Weights of a small sound classifier: activation geglu, trained on synthesised imitations of 52 everyday sounds, one a clip.
Rows from block 6 of a small sound classifier, named by matrix and row number. Rows with one number belong to one neuron. Each number is 128 + 32 x the weight over its row's rms, rounded and kept within 0 to 255. All counts start at 0. Numbers have three digits each.
After each neuron's rows are labels from the 100 clips, of 14976, where the neuron reaches its largest size: "top examples" is what is common among them. Only what is clearly more common there than usual is listed. The data: synthesised imitations of 52 everyday sounds, one a clip. In brackets: how many of the 100.
# gate: MLP gate (model.blocks.6.mlp.gate.weight, 320x160), inputs 80-159
# fc1: MLP up (model.blocks.6.mlp.fc1.weight, 320x160), inputs 80-159
# fc2: MLP down (model.blocks.6.mlp.fc2.weight, 160x320, transposed), outputs 80-159

gate.32:110131152117136189164113129139134139165080177104080116106142119137149087126138093154127148158133099127182217146183147101166108161122102101181176101182097153063155097121207154113117133042132142093194117158168154166097137156160148109075155126
fc1.32:148132100117111153097075144116098118149084139117111162093146093149113063161097089115137198110131076086130195174152121101167096155094157122159217106151100154101161080146168079133115140071097107135197103121084153137095116174159156080129161169
fc2.32:180074179071119164105125110163042145149077071115148136141116166068058099162136099114151085155156118132105092144140150136104108148149182204122144123058133147174101114152116125116147127119162094137117120119137167081155129159123084160113092126
top examples: door slam (100); household (100)

gate.283:131126202145039091080137089135065150117120115136165093157141098149115103162124178084104127158122115093103119133080098122177110094147124090106106174157118111105164202096103079186168159100116151129136120111120151181113119121145165142142190177
fc1.283:090150094094118173116080108173179146093149076107099151120121138139155154142114171151083143123155077114122152107107134164163078116112133090172122148114103132132091115115128157134134132136142128153130109103068109164110159107176118116127107178
fc2.283:066106114141154179176129138140052142104107077139117170040137152111164100183156125151111139155097129167173115122119081178156154156115128097079142104122157114077125092099106168123119172142165132071128144095070106075163124097185134158119118117
top examples: nature (59); water drop (50)

gate.92:128095154204147161141086107084090154137117155073131138145144136115096155175138136099107160103095076088136120155100125119190152094137125112229108133099142164142176124135111191108113120114102189170115134124123140144072174114106107143108151092
fc1.92:108089129071183149101161170139074135111092181166149086100103077170136166100134128101128180129080132134149117150106176098201158128142174142186112100135140172140113157090126137154136080085136121120051143133115179156140119060123090161133079133
fc2.92:175147121108145071069106142116099118145103091175097120156114101144146141160140152082124118049140081090158121190135149175134092116107093139143123174163150142120100147104099137055122149154135165180133118105206100141125154155179107046135105120
top examples: laser zap (100); machines and effects (100)

gate.204:139112115121157111149123152144170121157116135146120161152060135136099075134113063093137085101121144152185046110165115118127063164142125121109064130144132121127123138041164087079111156155130099171103093084127156177088189167167088133158140143
fc1.204:174087062169099154141142102138064112159131133141123115118138145116072179080123124168111247181116076082117081137134140115142128092122148142121174113150139095128199175186081159089168130098130118122104093197149138164124106128085156144082141099
fc2.204:128102119158144136119080145089093161098195173129075114107166105152167149086103097083099126094103153124103177155120102177159213121180093156154131175080092104124144156111122192111178047064135130163172157112056100167106153089137108149147178122
top examples: machines and effects (90); engine (45); helicopter (45)

gate.67:117156152127119148174113152120119156145123032144194125095121090066121125136102149144140112123126094133084146081156087093146128164186069076082111123056114137133109108108104074099154152149087181159157105170155195137115143084131135150148110209
fc1.67:153158118159086088137081203163176121157106063186138119105123120116165164166119096155112125110115108151154176115149145135163116087120127146046137099097156151152095106117151096105157164125100176116167076163103131148123079126116094154106090137
fc2.67:168120146122157115077177123134145151040131144043097148138216112163153102123142151110167117116073116124135132142151127099069144103117106131137125133105116129118069159098143144144109044109111122116123184192139064142087125124102145116111123150
top examples: machines and effects (99); whoosh (94)

gate.179:137132155169108137112213107093132119096139142053111085167099077095121080207145117131148117166096147151113135142141147138149136109134113134142140074146155166129165089138159117100165104129098092145132102122119128154048127166124154158151110134
fc1.179:093163158182112166121131125076192103097139137114097093174165075128123111130181118128106151115088135140153099149143137104131082154152120120101129036140110181183176148089114161087151111207134063148120088071163152145164138166174131171127099154
fc2.179:031127129144142166119148188076148059165207119131144160151130193109111154148109145157042082179160097118158111157071169147176088138085117154141114115103110088183150174142126102164120151137145166099100110157138130135171161125151099167149107181
top examples: nature (70); thunder (45); waves (25)

gate.292:060116113122105094124123183173122117135127147123145170043174091141103121131135186108147137153098118115105195149076162172126084145181117117105214146167164114175106165150139149141133168131123100108098095092129094144065036146120120090106124166
fc1.292:106122114180120109198126133161125096139107151168157176084161145125114082143134116140147151105111162124089154159139087162112071124103143211092161188121129159151124160114122121093158174139132047126068123215120116102108145142156089090142152154
fc2.292:150127081082105117151090169171149124096148133158062140181093119103150154097161128099112096212157086133162100139093173125172175158158105107130140116178115113193085125087134186171087156083110121082115094093112147162179094156119197120121100095
top examples: people (95); applause (68)

gate.29:135191165097143162101100125111154143111080197118094130086122162081141126095054124128169070144191119207112124131154177160169142141127104098095202137162100175102154136146126155086146130133141092156142075105143137057140084145176142107083126150
fc1.29:129137134135113179113076119103134092159102113050081114088111172118154138100166137119178057134170120161145123094165143154171165163131133157128186112133090144116136097156186104174132171140116115176102078068065119080161101124150061063113079109
fc2.29:140093080163116132183089133113163115108136132179128230130107139086111160111185103107150191078158093139118136103178131108126140118072134202097097128082127158159159101131144191041128113159112147068098163134132149128119106151075127183086076143
top examples: door slam (40); glass breaking (38)

gate.10:127107091174093147114127143141151144178136176102117119220157142148237039118176107105116087165159156145101121112108139062162137161116109127175129114069129112200144133146138116184133088115116132144133122116154099136106143096134124095127170136
fc1.10:107149134101150103141131097184102148087151119122151155042113056113058122131133170146147134124126169092165153151173143143115149114100172105082120156146078125084149115080124165062131229120088126107135142136087095107159108184140155097116081140
fc2.10:135123112179082053207126146141158122146105138084131125120114108116191077177082094133124141076115157105097130134135125146164122177117142141186117134100127080162115180183070122099141125158106103160153082085161149120076181144139144137107150149
top examples: animals (77); barking (64); pink noise (34)

gate.261:139115124153097118075161120113141122156110059107117155118160175173132143160113167123141099075156102154146150116132130147165119141128139146134120165179178140132088084164127148125160123165101078139141126103114120067102113110104125138087086095
fc1.261:126150154121148098135078143124090131106189182082117151147096124078051175163159132115121159134145144112103061198107131110126125155147070151106157119057163149076180201103175081067108142095157095119135106171129101147176155097149134151161132197
fc2.261:184121115113072181102152140187137132156130081152135180178176050133190125130108111130109187152164143168148119077117167103140129127110135083138131180087083155086095119146152153124094150082085133123122146082209120067124108170069199101170139098
top examples: fire crackling (100); nature (100)

gate.234:125177106111057184150130129162107140146093102059163066174133089037153117094099180141125130118117149126180118149179098140179162138120114089167125149148071205082126095116154137175153130090165126155205136080145132145137118134108163142160129093
fc1.234:084111133117066147158079139155145146152151121127096106122092100024187102070115204151173140112110136169157113114158083160181120115100134106203145101122067132138154033098125114188195169108121079134166153060130116143106155165114144161124142145
fc2.234:132138106123138064141153211129153062098162087148101090134133181169129114124160084197115101150127096135131071149085152129099165164124117109147175139111175135142173085042184057209141155123084124137118114167096099119146117152193113150104107136
top examples: people (100); chatter (99)

gate.310:161178136027127072110089121148181209121103125108132121146137148081198110139126107148094094159143101111108092171102153119125093149105099154117124092149108119112127186130109159139088139140105131176122157128095098163111177102122162137069082108
fc1.310:129106148140112109129104140112097166077076080134184172114138155095131183159058077146076126149141111123108113095115146162160145136124085076106125110108153105162148202154096153119193178138078150111121124125125079105037123159144085106132201113
fc2.310:110146107104163118108121081099141142138045138129139145133107130147090065128151148164132112065109126067148112120152087106188123122087126184150187154146130140087095127146146114096184163101078144159126149190123116165116049143106112169116118135
top examples: nature (77); stream (71)

gate.42:152140158073113094141149129154112129092127120082136150122152109173162084111121130161079107110120123145177149149114159154158164078148149110157163130101143130165149116125131151119117114084122094089168187139171145169079130136101143153102109174
fc1.42:028131096137168111106091150079146128143160183177135150117099119077115113135182110107139152163165145113139151095098099138036137104151110122109066104143143118119133148118164089103116136172101131144162100137129120116163146114156146118107172095
fc2.42:151146145130142173164114129188118188168095128146128163091106109088170122074099124132112176049096084113107154138118157181149137082158162129147158099158139151136144097146100127154137108104104163111131166080118150124127126105069084124161134121
top examples: laser zap (99); machines and effects (99)

gate.97:095133115163149076093154126135150085089074098130125161105074111096135099119129097082107097162189069161105138167134048155163102129120164136073102128186105139156146136139104068145129162079091126143169152164111130138128125137077107126194134194
fc1.97:108118094148158058090169092132072135091104104115110141077124138079122058141067141110154103142178065137099140129168087146153106127128151213101122122176084147110118132155085052146167119095113121112130158156115107142099154124112111136180136204
fc2.97:090093083059152090124143143133119081138176185186137135200074173163087159126113069148131123152127094102134105148126085175136079134101147165082102140095161188151106155154181171128156147144096134128147143107140131110137129131159157126136101096
top examples: nature (100); stream (65); rain (33)

gate.68:134121207108135112098173138135093145137105126101103161129079159154204187134170113089091056182162104115122159165131125142125105106134088058153072119095103134112131151159072169116116125145145178134122176185102147097142144179106173121157164126
fc1.68:124095215124110100130142108086092153116100150104105111151107168114127163177150100071113062120166064115072198135152163144116131125128067096118102107083147150152136156157116171076139096127162145114166147157099146077156201138126166110158160143
fc2.68:157108082119109125165158149125154102145164059125062165135097133074150145177122081145116139092152077077120126071118113072153174118111171096109119138120174164065140100127170129150110135149106148157087158083081083167151134136103180130120095086
top examples: people (70); speech (44)

gate.116:085110188081122085117150138137163183182126124141086136112075089181157138115166119152132155078152094126108120144126141125135143163110135089115085154155110157092230114089102149134106158102113172163100107134134115128184137095093108134134145129
fc1.116:063103167069124137113167177131107114123137176117121100093136102103142091127111150098153148070128088165179127126181144076141080151147099121119109120135103181078143186114076141162152174106168106094144103090120161097161059170090133150123134159
fc2.116:107103142075135145124119144034131076189114128117127110179183093153140127195091122119145125139121087085094089133096072083120129118113153099200140141127133100117135070116108114122147082141082154135095180162141141125076146162149118088134131073
top examples: animals (86); bird chirping (75)

gate.268:126137148159133128113152139111062158122126114105144153203114097097110123091113149162158178163086182106093108202143112118165066105152082174060124060125094120120097166143145126050131099168193147085101100107127134147169063086188177114074184096
fc1.268:083110106112126109139059099157104077191130111139122164078141153168135122085075101103100125073154148124167145101118153137111135122178158133099111190182074120143098150136049095186128203080139099096130075182073105105105113126124120098148103134
fc2.268:075193128123122123083161101189105131145140136144103107110145094171162152067167116142120163168093107143123114124139098161144160136154109102193056131134121078096115142173093177130109074116170117177049123144136087184165144164084115060138156123
top examples: nature (98); thunder (95)

gate.111:142110138153134167111158112086088180150152112106118196148110141074170134149144174110143091079112132150123154168123121149084113118143136176154104208084150124125165145135122054068130171157106104209169074153125117094133185136136086097105150189
fc1.111:095121147162124149149167058082106133163140115082131153177104110057157138130136140088093071059105115106147155170155135155071164087138149164160140173100138106128168122099116113136128149125143114168148109176155091128142173129153126066137140129
fc2.111:175142116071095066176091127115122084066148137116127126157127108083072178126106134112123154238172088153095069122129150123170168127168115120121149104151074135139097122053124153205035142103136142068103148103130137112115109142122116119169110101
top examples: door slam (59); snoring (31)

gate.150:144137129171150098142106125118107138139134127177135160130087123074229151124169222154100120109099133074105139159128170156135142171146134096144121168121106147183113117105155110111181040169138152113135136170128131155080088079111195127182131120
fc1.150:224125151138076087162078091095134150092149107171111160131103142119173154135125214123113087089143134089093187192093136138098100136128165118139081148116174098149220064183119126126184109167197141091182107160164148123145118101116157159126107103
fc2.150:131104148138178151097117131100130104117127125088135132118090126146163107126190122160095127166139136129092100145125154164144084104220140170108149158115118120151080173045147153152078116083159145112189134135123105156102160137116111098172133092
top examples: machines and effects (97); car passing (94)

gate.9:102116092103129084150115096131139151122151070077124061110126159103187117097141063162071211117113093144143112158087145158150147127144104083145109157132061142152157151104134127135125072097153065206159109069164179157125154126121182171079126178
fc1.9:100120149112128133098113148093099122084145172098153089182091141131127148177120162136075201143137144169094115135115122116136056162081109096112141148144136149109130122155137144076111163079151083097150149129126110088124124074115114056097168142
fc2.9:154118126099132105167168107145084135112100117085150196126186061110132119105085115128141144095101174124111182132136161098106153086142195143154097142188174124084120126117139141119144186102112109146172142095218125156130117099086085164067076127
top examples: laser zap (40); ball bouncing (40)

gate.171:129115121137103190195128131107141096126082176086066158137118156098158082108117104116180126117163118149161153117154157133129102164124121082159164092181094140111106096171131145095073075119129088180198107054132132066121124130155178150133114124
fc1.171:135133088114166102122115150193119168142138099150175074180145110088156142149142149133133113135127095077151095082097113162131134112127130100122089183070144094156093109124128165124144166118078119087041126145174158095171123139159117070111154070
fc2.171:097117085175151116081115156114203125092159171053111121059153105208169128104114119134107184086070131161155146105135076129102118116128143068132121065149143145069113114148172125162146127102156097171187118093087130130075090000141132124170095156
top examples: door slam (100); household (100)

gate.215:132135126093110192136147177047098106124117096153194166130087112170126127154125137119079174120111163188163099153149103055149068122155159140070179137083131078174108092115096151129129158125067094172118128155138116104122168153099141102133160136
fc1.215:101144129085088201152140176054119123122092079114144112131095126173125121118116127158096148154111154191115111110154104135132136080171145147098162153094148115145078138106168142146160133150090112185140119100103136113167097165086193126119133146
fc2.215:120116093105069131097164106130137111134180080204128105084157115146182126116166147074098129144106094078127115094120157146064112188136134160089220093085088148176114136151111170172146131150145115090070104115088146059145072074153167135091152164
top examples: animals (97); mooing (91); reverberation (81); text has "reverberant" (81)